Rows from block 3 of a small autoregressive pixel model, named by matrix and row number. Rows with one number belong to one neuron. Each number is 128 + 32 x the weight over its row's rms, rounded and kept within 0 to 255. All counts start at 0. Numbers have three digits each.
After each neuron's rows are labels from the 100 images, of 14848, where the neuron reaches its largest size: "responds to" is what is common among them. Only what is clearly more common there than usual is listed. The data: small renderings of single solids in any pose.
# gate: MLP gate (model.blocks.3.mlp.gate.weight, 512x256), inputs 0-127
# fc1: MLP up (model.blocks.3.mlp.fc1.weight, 512x256), inputs 0-127
# fc2: MLP down (model.blocks.3.mlp.fc2.weight, 256x512, transposed), outputs 0-127

gate.111:097049172062112091112130122165176147147160141111169068110128076130149159187201134154125119145088136048149153178105093062130132186112103095151113122183102147092184094170163123166159089199127117132123102139075181099099107118173120098107133152144151116105146118072148140137091121132148110156093139177120088104120110116168186162125098161136111142102127132183117051115076144107124135168122
fc1.111:170184153124064137106149132169146144126154167112187184140192105113114128096187160144108088143125118143136081151150093103094147175120129134141082099132088100131115132164150114157115088106082207155145100152124114137171169149102153127079160145146144143117146095139059122171064094160113170131176097091064165169098095117091093132175134034106117129151122157138149161095166140102152152101107
fc2.111:132173088154118154171156075143107096117098145095125177162110150132128090098119103128133133136085104085173154164156168116152131073131116127161187158074147149132106150087043173054130136155111059137127124121122088107187083120147125085184160130091108144132119119130156156143134204130136131102101138119142174132118121127102124119104134157135102129151112102143115178147115169138135102123181
responds to: dodecahedron

gate.15:146117150085096092037061133133116094152125068154125113173101071123147152107117113177135152143188186100130159172123118150102141156089103137106107130179121099084146165135116127099126104168096144103136155086099163131195185139119060145131129158136166135087085129117125122130161170095112069146123140162130152131102133157134071158161101115168097099141157105184066083111164117117108127101141
fc1.15:104065151157073128130107076109104112140149143100100142184093118126156072119142107122092173206124120093105156098074114123102108135115075131111064125157116169121089127127073182110041073134134129142153105060108190132129113118086198110116075100107098111101178113136163121118149128163158173140090101107097111163107134123091083121206185184136129147138152104121099102177080125170137157099162
fc2.15:121150157129121113160190158119145157101145149110163190175162116169156127136111129107118100080108100132160074103167125154112141084151097124115146043058170111140142151099133146152129157131131132164116103185092174149070077075138151188108156150069111143131099088122122122097088120111069121116100155094124104090114146134165154130102147132079137124135120078081186169127090164154179136141097
responds to: cube frame

gate.481:142111159114083124124138105122119121157156116081083105189203121137161159136176126064152149124148180056139184133149117143062080208142172078159112132149173073182183170091126146128092158122130135188119067103092140136089116091115064161119118175154121134142119142149117121126131072140085115120126123160133133123149137127139140146122101197124068140108092170184142092118168198146081091151134
fc1.481:148076096155163153120144104143102064134126105100113154151148134168155133119151102102090187132111098042167159134154150076154126148153116077145187153166127129169100100151121161138102107145105081162185124151186134147093190098118153083203158122176165093161093086078135106091127110108109126095115127172173086062127103156149116182143096091126180149124161148114131118123123076118065096157104
fc2.481:131146128171191103148152137089127120117148153150144128140184128085108172166097149119120116111155143117174105109094150103142103155077152110170080172122115180171070127141134158173191089073151160122136173157025187173093123107157065085121151142092171141158109165087129159146202116105180150150126155084120173158103152161089088104132146129119103105122097110114115109110107107162103121155181
responds to: egg

gate.332:097068110132094110132138121127065123130124134112152143121121122130078157114141142123142059079150088161157187132150083084077183106097081109103123111095114132116177135111092100190118148109111163104090156122168145114144113101101104081101165164125063111138161085094141100091089129124106078086115138102119142177148103090104156195188190097120130125154097111114162145087128092122110122133133
fc1.332:106129165162146108163117132151137168154106145105138090083176166116112125239149171122132054076099159160130129120112115130071133099120126077129050077121134127067118070122124099076157098166150097180141121106122128072162123117152089111110153155165074101098108113137147107121108150148082143110111090148178114080155123157055141043074101124094153143136154047116185068087096058089142164113143
fc2.332:118117053121101130065127133142143061092133101170107134134129143160109123111052071089168149191169123137121116112113110157141128181113065105194171160174095136085110165158148036094137142114106131167130121109050133132084115151129120181135141155134153128195233084158137132078142102118106119184052132074088159152098142102105080133179171091105162115127092155114127114167112130175094126152129
responds to: metallic

gate.440:173138105081118110130110133054117140207106147141135142084160057160128145104153118161129160140123085119096108092157113113070181092127147150110105166157101182109188087088163133038148146116181119106174165161151129123090094116124176117154165101160109138174111140120135118078142136152115123102108129096106130090122104070109136147089141145158092149134102132138159057135099096095179101149084
fc1.440:146096146156134136094122124176117149114195160095121121162082189050132134160098158096126130152115169148207147117127179133201099093133115164115158067185102164170063137170154146160135178178091125156061123105159193144187138127128105163133117145127159091073106102015121128094049064065150174118126126098158099166198158126132160092143187093119194122119131121130149150146142128157131118126156
fc2.440:171121125090134128115135097118118200097105137094190156112126075154095161177132105110057116132193147143125127115209179096075108154099188120103143107146124144185095107086169107109158171149103145106182148085142134137173108118171161118122122177139123150099093135152114108083155134187072114127101128130150147096146094105115179068095121060139170140170140152112135089137097144125104110228096
responds to: green

gate.393:088110149154169154172130055125152105125153177180081105150163109157096113133110103159121179129150192143164165140136172159168102141115162123150138141161145151181095130137178127133125127125132151157118168109105193147115129124121134143161120159135163143156168136103080163134173070133181142117060141060146129115156146136160143117135154169107155147148154137115087156131128110139133121124167
fc1.393:086141125122138107121132081133139102132120145179120061129105195124136131075149111142164143145109122084172143109195085147085088118137087189076134091166133119149125119097125175133122073156104132190094144099123159109117131122128183085144097135069172214138134171131155146145145146171158099187164146097124106122069062120139100115146183133117125136130195148127105146116156115147155122055148
fc2.393:140141070115130206104146091204115112151109081065114206127128099091188193138129043091113126082079127115092085138142126085148115180122096088118144129094197133133096155070111095135074143126131123107184168118102103126128109130170168127163139141081129162131135121101108121178118101080115143130099176163095106097192154189126081154093089165122100107151087094137086112157148099138087096223130
responds to: jack

gate.406:125162189138140148126182139123118151087146185138112144206149159157141134106122132155169111167129147127163138155121086179125115162154114156189118226128124129133094172112133123141076129155147151137188156179205148154131160163074118115096126160119060185154123149156126101155106128134146187171169142091148102139202140096169140100158127168109145080121155087187144177098125119134130152140081
fc1.406:089104136128112067123139151111125168161115174114124097150057152147133135098117196069090185163124110096134129163146140162185044132093090139115135187124142138140124134164111126099128120095137143120179098136147071133166171137139082139126098176172108156124156084140113078058145163155137142084208096118130128155108127121187160128133121118162052107135094126142125086084139225130124113156152
fc2.406:112143123148152133142136096191172141110084157152140209126102094108119131063177079128168184108136157140109123184178138172101128201151147057105210105155127119108110172100090163094140189177136123138170158140125119135110124105149134097091079093122128129141160082087099128130082120112112129158121144103085182133131141130136090125157111175147136047107155126147130105082154137153112139150079
responds to: metallic

gate.176:113102159152130126136127086151162113141106073118080106164134144154168178081142158099077169169149117107117122129127125156212114137182152116088126132188078131139200095134146162096094093126095064113143107140121056155158143167102121157142096113093121190098137135196112127047135128154126119116069132097113128110142093091119169171131111052146144126140187186184184132102138099110104133176130
fc1.176:148105170091127095110172147149132114116100091140120113137187143135137135167162196163110175145110138072141121087161041095099104128143114129113150130116139043165148162085169134157172132158190093108157164104123160155157208096111212148106131133089112148139108126119089151148163106130110149081104171116193142147091101154153138125101119177150124106123142136167137108176125141051081171136149
fc2.176:168157109151113197151176154137078127156111111101135199123169099101131116139120053127156097077131163201130121105140173158104156104122124116148169085099131110121102129117161107137164179147110130135196140146140125116082121144190131138167129121146105113135146126132150115145147145119126140080134117161108154102088095148075104178121104124104179147125141068162144120181130122115104119137107
responds to: dodecahedron

gate.376:096118099083069146154155164144145107097134123115118119126097140142078154102164088153133126157121189099184104119146078112152082144121181080136098118104104111107125103159098093182135137170081133104095125124062144164109122120083099206146120151149169097082152099165193157119119082178105137123170129122109127087120115135087138045169142167112154131109105137201109206117095131134141136080071
fc1.376:104166119134108170099134074143139092132182081137140205140157077145179077168090100152155072120143106174128133083078173148120109118172175102132126079074152173051161117129168111140167176139137093154141128116144160123162143201132189187132173179081131154092139131103113117117132135152158082124144158181144145123189116164108134102106155059165082122146125108092199128135147099166193181079112
fc2.376:074145153098178103128154145126114109125091115123097112117083161123080223113126125134155117145130187171158105151172108105194120130119130164133097183111148094155070061140102107071034130130097113087123158105159078150145175078107088114156138081167128124123146075173138129159136108095111091102137106108152122126158150065153132194123110161141156163102100181162115135113128172117110076146151
responds to: metallic

gate.188:130179079141126099107106127120103138132088109105100137136119087114168185155128131124131112162141135140104115111120092146152082140123082116113105120171130140153136188171117114060163183156220075151123111142141069132139101122167136097101189165091144141131072079093117106144153119061141155136103095095140114116107110145111107150122097164065066103169096134141117175094030090125167113138100
fc1.188:111207131184151115170088091136110110166144130159161156130157087157159165147097139168108125166160119155121139156104082113121110114161128121179158096067163128116081182144084135080118112139124108132120180149172159151151163135146177156113164134025135077100112093111109156184094147127150092144124146124099107112140155076157118106178101151085051101114155161160142147180089116105109118092133
fc2.188:166132105089151122138088133144141064170134162168170124102102122116127100139120100118099124103104083118133180143113142079100127141100122138127170155115125104095131100073116193166132146145116147114132126102183175111188173118088130189112098110127171131085233102154130191105115088203089133144123119120130077186119168095127102119095081125149141091149152131148114115165153146089111137136112
responds to: spring

gate.424:072147098114116107075035149120109146125142206108064154123117139102103120053163121154107150112162080165122124159114160138108125096096142130132111102142122177108091075108164106202137098097115118144079151150112145164107160142157126155178104169132141147124168125167148117128171132195163087157102106150149119069103185133108162166079071134126162117108132065170135112106145120073129094186132
fc1.424:138196082135101134132196140115081110141148236164139164123153171150172094153167146079110124131154160157156118140177129087177093152138122106160140181153112075148097168102107132094082105150111149145107131122156120172123122145170134083193151103158142115100090149134124136145086184093172146101105132128106108081144159138117144140123119104108140170147187100121147148090137099128134171132130
fc2.424:147112166134134137116101136168168117156103100090088106109096107153072122092096125097121187131107116143172119098067149132102133130135151090099184083110102117134141142177098121145162110142179096100141175085115123141076138079148108153087157124073123134100149116177129131074167144162124142133036153089149126147171176122201107110188115119138167077164128121088185076176144090135144071114131
responds to: cube frame

gate.17:105173131162168161171113111129136141150157131135127035162142104162104095146076138180171119130091154128148100117201144189127096137147137081160166150108087146148087107150119205159188153090156156131129185131149186184122193116164075160153142160154188123186145101149088088132135149171199125093160162128074132099095142156139064101175109132193139132119126131123193128128136113192187071176103
fc1.17:102108162110127148085100102108081184123044123069121085140100175112076139089092100116082161135158141155130051109079120177084075092085095129114122096133113137082133125111098079152161117133189135101093146130111097109105053170154071154049168113155099142116093130079189089090112098088150160146116131047091085095129125137054119166116144085135105130156078147105077115089123138146131125132138
fc2.17:138100115148063145106188125164147140103109145083094156112155137153082161172117141116092119144099136142128105127078147078161192184161156084194117168124150106107138101122176134053099168123159100134222123106148113162162121166156163052175135114144104150127156110114082152124097123119076135135133113160109112134168089140153124153182106158150159138149117133192110116103143081104087114189173
responds to: cone; pyramid

gate.148:127145104092119124115098101124081111116119116152118162141110167134099106105136138110141055064110125076085085123105173097122148197203120134163155188098117116052117132109115095152182057100117044128119115177154187117107094155061144101106109100171132138077193161111120086100119165125120116155087125105119156137116119077084093144115157141101117181122143142088158138105097134096106130111087
fc1.148:130172132109094137155131078092109194143103122091096181126152136116122128104171101153139126097092016139201126156100188082111061180133111130167143160145128139072098145070179045118073113030152119107055126148116119109103151086135105145105156122105104167140078133097144076133151088134152108167103110143103127194094098126125145136109140101112105162112150122128233094185134097140093096119121
fc2.148:162069085124135111075086170116129082105096100108105139137150118165159137141166114128100138174146182064116107143060075109138129119144143113132122154124097155127169157062099163057126087086159125126159103121144120104122144136110189132150171131132096107081103059153130141106128159161066084142164135138089173100145141153185085083121137137103158056126081096149155171158142128091080114118093
responds to: green; teal

gate.146:119140110143124161092113161091142150144142144084111173120126181125114142107084056163102048135118128095094121152139159149146147095142081143140094093121147120164107063137082117132083121160163094091111192138106119119097081142140146106151072141140074173122127124181168138095173156070160134130151093116151132155113126177120118178098169077123165107180118147165136143181136103148165125180120
fc1.146:108071151157138058186129137161154159096125147149162172058113122107116132131185100113156068111143105128141122124124108184077126091100138135131138092141134124059121134175150112078132136162115152058141142117105117144167089118118162047104149148173107119105098154132074144114092190113148166188115104139061149170146100159139143125092094115162055168110183101203098126092075144070088129122108
fc2.146:196147127127097123100159124084120107101195169123108156124137114117154148134123186082142161118126092133172084121128094137185166177110081122160104138092135177097118133097128108106087106129139158153072151072136150128101168087115105104154155135065115134106148050133077125133180140152103124175075104134089075145141177122164140150164127096185107090141097172141131119093153111153086133106169
responds to: cube frame

gate.340:154194140100120194123194114152187125153105159181125119177108111174187123067138093152098117141109116139138156124156153130131146148149153123125151106101107136110155098110172148147133144134132068089113125150168149148146165145100060129118069112116138149108140133124089155100096116084144108150101094079080165151121142108142123109150116141128078092123176117210076147096146185108114118117164
fc1.340:146109188089148080070084133111124141160138098161120118104103137158088089109130178126154137172065121127099157133155110099168166117135157142145163126118102079123130090114214078152163112123157134099166125105143147130111122144178140156145119101074101146125137107104070198133118136186117035134136164139100142132062114119065141117104119128119079132040118162085087173103098144134108191150132
fc2.340:125117145124105023113132136170135097157112168127118126116108158165096123102117127134186119152102080171039069164117122116140129123113139117094133147132113149163134150163103126125118090122112072152135150114142116104181100015192121107126104172118136155128098101152135172119160137088146115119148057113163135123172149149093148093123169066178060118186083089152101133155127172097128134152074
responds to: metallic

gate.44:142133159126130093107131120125156183112104096176193162141152138154099079122056118088107181141137129140179106195127066119208159114119189147110128169116142127107152136186159147128106128142090091144126139087125093145106112141110108077117128136193175145089112194156119084134141065162095098174167104165100129138145134113112141144121088181199128142117095153149087099209167151093159095054146
fc1.44:084126124107120101108090055087151068177115155122103155153172107161182161058113131088134142075136072122141127112074124179092143134139152150255135079185119102166156148118133166129150180119207145097112157106178168137164113140158161127192124106082134159162124142114086122118072085093093148170109120169188151100148076112137176161106137143076163166128132170144091106182156119075126133194128
fc2.44:115109133149078098196166163157109129092102146155151159133100155111079119156123091116169143207139167186054132176106101111173102167115185071130046152116098150136125103144132141078117114144110147127160113151132103139143146094136105177134103106122135135108097108162138161110165149069120143125135100144108120166130138107135132085121102138133149130185146127055087160080156141168099146106120
responds to: spring

gate.295:129138187163121106140167100137204159081107152124163168123128128091187158170123108198084144091170143077156120141155179150120142131118093121115093127126119135155127230147104158134095116153149158126099075134182152161097127133106143113081121089131127119122140142100107091057136163114116131121123153064133168182136123116080161164148182098161143115100142139095104106083088121123095095157071
fc1.295:132147178110163163096105150084124174132105061137089128122178142131095190135175100105176163126103139160183126109135129163087135104150088142050157109171097116099101077126139118139106128140128069077142096117117077160163136121173143157188130188113097111139149193107141127102093126194129179129148189144118060118122162145208147129099100113100114132154148094076140149097139160093148134133112
fc2.295:156130142120136166062118123124106171165119134123125168108124151152151073153161117113133158193117131125137121099120103203101121189147112087114168120146151132097148166117154149083111120162183143163131150093151063143135115130097178181142141190064074131090092132164129170067163117054101142194115106120101139118149146156146161126154127171150128066107170123136117127103057159168116160150133
responds to: cube frame; spring

gate.232:150091119146092105169092118140087150156106080088106105120127151143079125139138095102136219138113199139106138088083163075108126130150170132087066175106132145068083154176083108160124129142154113106153097101093132170114126195137164094127127115124076087115108150152141123036124159125060131118130070156111137125095107161113069093149088172124113115093175172196133107104157135061079165187074
fc1.232:123139142120124070130160093139052103254095141150093112134085097138094149148123081099130168089122089137092110077129106094123125176181160117184163181119186175163122094189144157096150204111138146115056087106137135110085088157058101105090154113122158108119086113087089188161219110086158155127095119144180095097083100100143114152094143128155156120147119105164154172120137138075101151185094
fc2.232:116139113095140085181184124134179097110128150169150109137151107189114108128121085157190084127116063169181107149113149150069113141118092148132132133148078213089155092147085120179179115074171110167089124128154048120133122108157099131187154171097164112079109123105153133161115135137133178180104178114150153123121099152130121155108181083081140168129204134129125141129112073147193140071163
responds to: metallic; light from: left

gate.165:121089097105184092076056109138152157181173139102118117142104074174140148141172150138123198125170085098143138152100072132146147171227149193146143097038143150107088098126160079109159104167109140144102109129162153136154166151127094112146132156092141137097131141139156126135107119112129114161099149139172096095116030137160122074170172085139148162182199130133166109173105094083097147118109
fc1.165:184110119145131137108090131155182106208180102168091128110142144119151110109174124095119088142113161138114097137145070086084144079170175121143128120114147089167180106106082117105117137153134156151085111132119122145218062156142130112058133109146110150144095116122112116100092136141149130068081162194167149129127088096111211119115097128167102134134147096162163121166106142103186128121130
fc2.165:065132133175136136136118097151127181187127105073116074067115142173149131119098084122120117116110153156101114125098159112106104148089104126168171179187192080147076179158121184145142151087145105097092151103135161155099098165109124176108083116079109139147168120104121138154142065165188146116178044130064105115152185115083176126131113115121105077074092106171103113069126126125175121103091
responds to: dodecahedron

gate.75:113113190116086106111134162102170180149131171132159186033150126133104100073156088131134076080124160100169152188122140153087132132154142099125105121169123119102130164100137173042141151152153182134162129096137119143128142174082152105068107147150153126141170182065101086148119087142085116160146118139157119097164149142136156135065140071167176113155131136124131115117177193148106098130114
fc1.75:166064189159106108150112140102140162133190174114081168106164155153120121121129122093151156105115070074054119126138161110156130115110084167109117105138153142133093110064141135123180092144164147146096088129108136119089161148121102152176142064134132122094141101163091072162219091118160082156117178149142147148133143210135164139134137122102121218089066138144113087128155117134098125179078
fc2.75:174157062070087141092152116162075119174087100149136069148117113159111035119139123171146124151183107115129156103107155110030134146079091130136119127140106132126096116154131163121144170099122161156165056143120095150143077086144166069075142131172156194126187135151169177130128161123152111151123113093138100158124145103133108126148123108129169123199188115122149110118146110136150100109135
responds to: spring

gate.391:136191136180104097115166086125147187101135123166139124158112084108110149136066165111143118158094109130148136106203133134173151159079219147154194108163099117096066153105124159156101131163122107098135115080146162128196123067132151143152131182087116098161121158135163109088045148104076148094118106131167142146205095108147116100116137149177137059133111183154168099104121149081082165130123
fc1.391:104092103088142142133128074111167116134128121098103073127151146081113113078121133074165158135149147063135094164162177151159175150115146125128100153146163125114156186149127103159163161095122123125156130142066126182116135103113096130190060128120177162115145109130113082171069124125166159125090106179148133086103120145153134124155120142172133147109172104133131132138133107168178114131109
fc2.391:103087172120082087093154167113172146101158173090175169136140147137122155095130121128072124135176097134112122101088141156117129086123127088112066173082184159147150069182142138098167145108137121112151145128150087170114180178130090166112106117145126153121131117095112101140146115136129164115155172135103122191121076113119130126137142133065083121182117121146076018137144114153076072111206
responds to: spring

gate.422:186105155117165129127103167152108159176080110143102167108156100198093139167168110107077151174136120139146167109074143121085086132196192128122104149104136143122115153128136162121153152142170126110075135094205133092161070177190147122155108176123120094138110133170137145096185116163123166102094141050137160091054136097126058182090151182138122130131092174127106099083112117143180163146130
fc1.422:129137131149127152078129077139179133038119158113150152141179157118157129104100125173165170071141174101187124099098154107110135126119131119126088120142188055096102148141109139074100143121071080146104163127073115206106147160171110156105159139158151102139102128123136172115090121123111154130159103150127108108187073196095077113105116131123148111094142154163092113139173153080136138134154
fc2.422:121131046122151117148126210112166093191060180154122171133117122154141147173148107094118125132129100171154164165142125103120142131109078105136178073086123079147130139123115109117115078108151105146090150155148120093106113086171097112151139114181115149151119105112208136123166146150198074147093109153153134167131115197076138107164112169190141177102174180189064176112133115145118126167150
responds to: red

gate.207:178171203154150151159132145199182158182129100203168166127163112092132115127173073161160094136176152156136145104170126099150204111118147198142078117108080115148132142093118180102089102113150097114144130105148134146135098091135095090122153130104093140119132142169101109141153100173150166141147148086144159094181169110191100169135122111079103063131095100140112121116156122066195149179180
fc1.207:077177110153129075100136115153101068124094139132096161078088100113108094115222119113112106115119097087130140166126148151129057183166123184109165106161116102168079175091143120120100119164120138114146135162205094062107139158119154182101079133110156147107143124105132183091134135155111069138132095137160179104092167134152125149173077127122169061141118115144121075100105145107160122147070
fc2.207:173078160094138129125113117129117129161104112129145104178143154154110193129070148138160114132113091185123154211102161144070121074076154109132135131142098101103121154123083112145148131112116125131068134146122151077132106118122062101181159166114138096122094140184115143157140168135135164107088163140117126141111120138147061138155176133148113154129143147156135127174172122161079158118088
responds to: jack

gate.170:130086087138137188148145127108139183132130141129156143148144122161163119164114153191093137099033169099114107149143133168128092111114086127128217159107157090177124143109111105161109115100183151137135154157057167123107163068074194123124137116149161137140133133094116108146193125108157097113121115112190114109044065150083108142178107080173106128164187124084115092111112130166144100107111
fc1.170:118157137097151163139162160105160184127084137105145109103096146120068118100194113103145115063097167141139158107077155129164151090156122162110113162102088073067115108105164148142133147154120136158087131180153176093141124140108158085112073102107059121141155140165179097171136158126190177164149097080141125153143176110145144073081199166058165111102142138172118179107074115147155151136120
fc2.170:105136088118096126204137159076129135143120094107113134192122152127119124120068160164096143105164103127170113084121174104130158126059120054162145136180099095157099053211132141121126154097152126198143076164130118122127149157166149121092130091174174127123128150078112120112143111153122134082122130111115116157173078133117139134140100067166161137145128173124164103117175075135095131149211
responds to: cone

gate.504:119107047070131121179051128104174095152090176111096090133134120110152117131135140126120127136102093168119084118126108094141099123108107079120173135176084093120124105103098160122140146144107088145134100064156162157119048134133137096165086098106092154118102170128073200116069107085109130145145159117086143103106142165073148163120124062163081110146142111053083115139124051127156077172157
fc1.504:194143085150149175093129068126077150131138121112077105143147134105190081078136127126130126090073150136090124147160116155109093115144113135116131145096194161135163161067091127139129126122156195135136140135128104167156089133166152179115131122103152182153063129164134110129115088140140115071091067101135091127178080145114094138153185124147131113160143114117108102174154178132110225178039
fc2.504:057106125094153122121073107094122090124118091157178103105121104147126115170160132170171152149139141171147103124127087146120135098110080125180107125114116113125078140197148112106106146090133114114156094110103188117115157047122110138145167120124119121181186157131139146134151178130195152196135110164101126077123139096157148135166089166123146120050147138159119174132133065156145069104217
responds to: jack

gate.98:087088118114087122125063169143088103123183098128137158165157119176150113080165111187150048141126115127136110102087171128147117071132141145113126144164094140155157112133154154133087129139047119166100151067153126107094196090167118100158151120067120152115137159129109168069117139130136113147141112115150099037110147116121133107190122104118081174127124140193120184149061162117102110176167
fc1.98:120128153121170160086143084096093142096155148091104094087113120093134200114104133040139180112119153102169110075175142157111194147127140138117116141135094126143061135112127218094140157139161094136177115113144147105086138146153089178123112208124170119150103076127119141157122060118094108144168106118165138125154129132089133117100130158138163172133147092096159155099116174075083043138090
fc2.98:138146100102097097130168160157123109127093121128146176180173098115081126164144102142119157133191117148058151118050160150136106077199140115056137128107148107126139098131147190149094101171146175178174129098113142130148142110101104088181146117108093168147114144131105126126136168160132146089150058133164122109105126078116159164142122120132116128125151118128136164153102134130145144081131
responds to: red

gate.77:137168074121121115152115171151112120129102148141038199040096106116149065151104098140140128157107146133083169103148142136191128182188130089121141103149086161126058175136132147133112091084087148074128141110167087170127080125129148121120102089100148118163156123084140135087150140112150142135136082071159136143138138110117104155128153117138151084134162193177131096097123186102149156122142
fc1.77:091126125126102157107122038091098175134154113131097110162076114095132124156125087134105095099099109099150084063123200127117086204086161123154158056162152091075100139118072131169154133111155157106134118101102096056141117183033132152108134091131150113121127121144097116143168116164078124119080147183193124037140130136120136113127089153125109126175165113111181117153151196157147152181092
fc2.77:137132100153115118124127153116105145097134110140134131172126146107124161153167138172076142139072149134149173127171166090108117115124092048109121086128157013179103107148153112115042113115124151163109135077109166114144116158097150178168096126130084134100120114174087077133137106083067155135123098131135131111139211110136160090111138135157158164185138150159126070146107172217133136117109
responds to: spring

gate.456:133136140144176115166156130144180133123157111128126135134194116195147110187095171180166128219141111123140147152197157114137129145148071127186177027143094135159114095123112152133129080158076067106117107185115121149130195067158096090208082114143103119142137116174158092155169125130160143197155119112102126098119105114199080178120131141151147110129149213141194112179081159176131106120088
fc1.456:095136158138168071093154076124066083067075094139103148196132153145161144085077113140138098098179100151090138110094136112128115110110190105107129196149138092216109172145143130065130173135152132167137105105109147131101116156109094078134185174104075109126082096147100179120094096128115162102106111118142140089145148131119135138120066101102190154108101105137096100066131128121085116182145
fc2.456:110150108166071145171177145130117152116142185069091173125077118127064173113133165188116106120093122128134166085105179063091187128130157101172065111107114056108151086107126135109141154103158128106204165115185069099178173124135123134125097110108188124113196101104158126140083122140133147183147165099126148093149108107112083139139152120160183135122132196143098085116114136142097112116139
responds to: cone

gate.380:086121158109124126118065119065112158102070103138147153188111121119130110122146129160096109157103144144118100139129125111132105094136151177102124148118141129148153127084145164053158094178114193097081063117135134134127120139105120113060082126124104124108125157130129196106137132150139056141115147085162086172092157113103186131117106113132111117112094174081071063088152118161124085132130
fc1.380:141085160126120153153182110166109122099163181221108150137071096100151179139169142106159143099134112210126129151041117199152154169104103101119084145137104082108156156176129156103102157151121088094104135166126078130186150142107173181190104096125118135084124113138131066157093103171074163135160182114126128179145124116173084187078128159128124127155151065182141091093089152178131115140102
fc2.380:119115146092098120072039142084145105087091118158116167169095152123096072158100089154097116111132158174109148161157098090086156088122167138109092156071121066130128119071120158094158123129073170107171143098140137110170105156089147149082103181100169159130124211105132192161104138133179096124163104077118061140099125129091198119121075123124136099109171140135102132180148141122072076096097
responds to: jack; star block

gate.60:108104127160121137188125156142078119097128141119182160135118165131071122075144138169163156129128164104151083118067146091175153170153102146118130160147144157176183118166098134108097099139091120114087130109083139092072133110123120128134146197134061078107198168138192189104105106162157122123158128102107113122160127169128126144134154049154144170128126144111140135118124093113101153161158
fc1.60:139123079114132123082115105115194121129102120142082140153120140110161151164146071133076097137168153120173167164119126138066190126119127132159127115147168099145092110076098159186183120134110129115103119135131127140117125131108147111185106134036106149144095089069140096153144170114109145113125109113136108140102131047112102147072098125129114115155136167069095125141132132128155127105070
fc2.60:147146164143088143143122086162117147137126082100147085108104129189100103158085119138063164122168091124147111106150129155104115128138102122088141159078064119189122178159199165144105104134119184159170058094197176143166129113093143170146135140149168108137123137122151100121158095107161029121071165181110167116152085109172121124144151108095134094104120104149133116160154080165094130045114
responds to: red

gate.479:125167101149167125201114105130141133070157176177130125118145109119116128101100191136208161135089143141157152125165145144162134096173095076096106120191178087116175162148065125135113130139137137116097155102168134106147140079108115166149095093110157137141128186155183117100130136163133129190146109140109201141125117143170141160136081132148146094164116116141165168106105119145118123137070
fc1.479:086180154167178116188148111154130061114110150167131120167171142196128116140152132149095134136142165134142110139164091155198144127125080101132126070122185116148128097185073071135094110149074102091143133120136092057156140065150132094107074126178114109096156098108127081168124069170137134136178069076122130155076174140213150133160137158140171139145069180154149161137130178175133093186085
fc2.479:170160115116134116106119099143149142132127116152130124155132122136139143220147081150106122136147093161143157164109163111128175122141088186140134080111113160110140033118117142143106084092092115142150152160113221157150122091154125145190167116172146117126087197089159132130159126131085133119153158145189128135077152121095161175100107089148174136129118141126148116111094176090110130170151
responds to: cone

gate.100:112112117094149126086175157137185117169112144157100137082190159096177131168171111185123181166111140147175144146213167165152186178133115111157121131157105141146136119109161120119166107076100100148087093129100168102134107173154147164147170174067105125157143125185112170142151104097189109155148130126092098128135109155085146146148127159148131116164143159096128105096166103140090103103094
fc1.100:115176046209141121097194113137115123103138081145109120179150117142175121135130137148121136094126079090149147130132132066129117161110096139131179086186142112139145161157057127178124180166171174144166176144206101156169089106170098113146100110159084132131106106120145109089086163120108126119098097150128207112128096132160161158140097159095158156106151123165152051131103141160148129156095
fc2.100:126079120114120110148136151140124142080127133205127126155140138141056161114068091054089124142144090068121095117183143113109185128186137143136150087088171188160123123139182074113074137114107189100110090151132193160122160136149165094115128119126093092143158165174166175144141121129080057084189122074170120107112153142163125106143094128147128099134136183117128105127106160130122137092070
responds to: jack; star block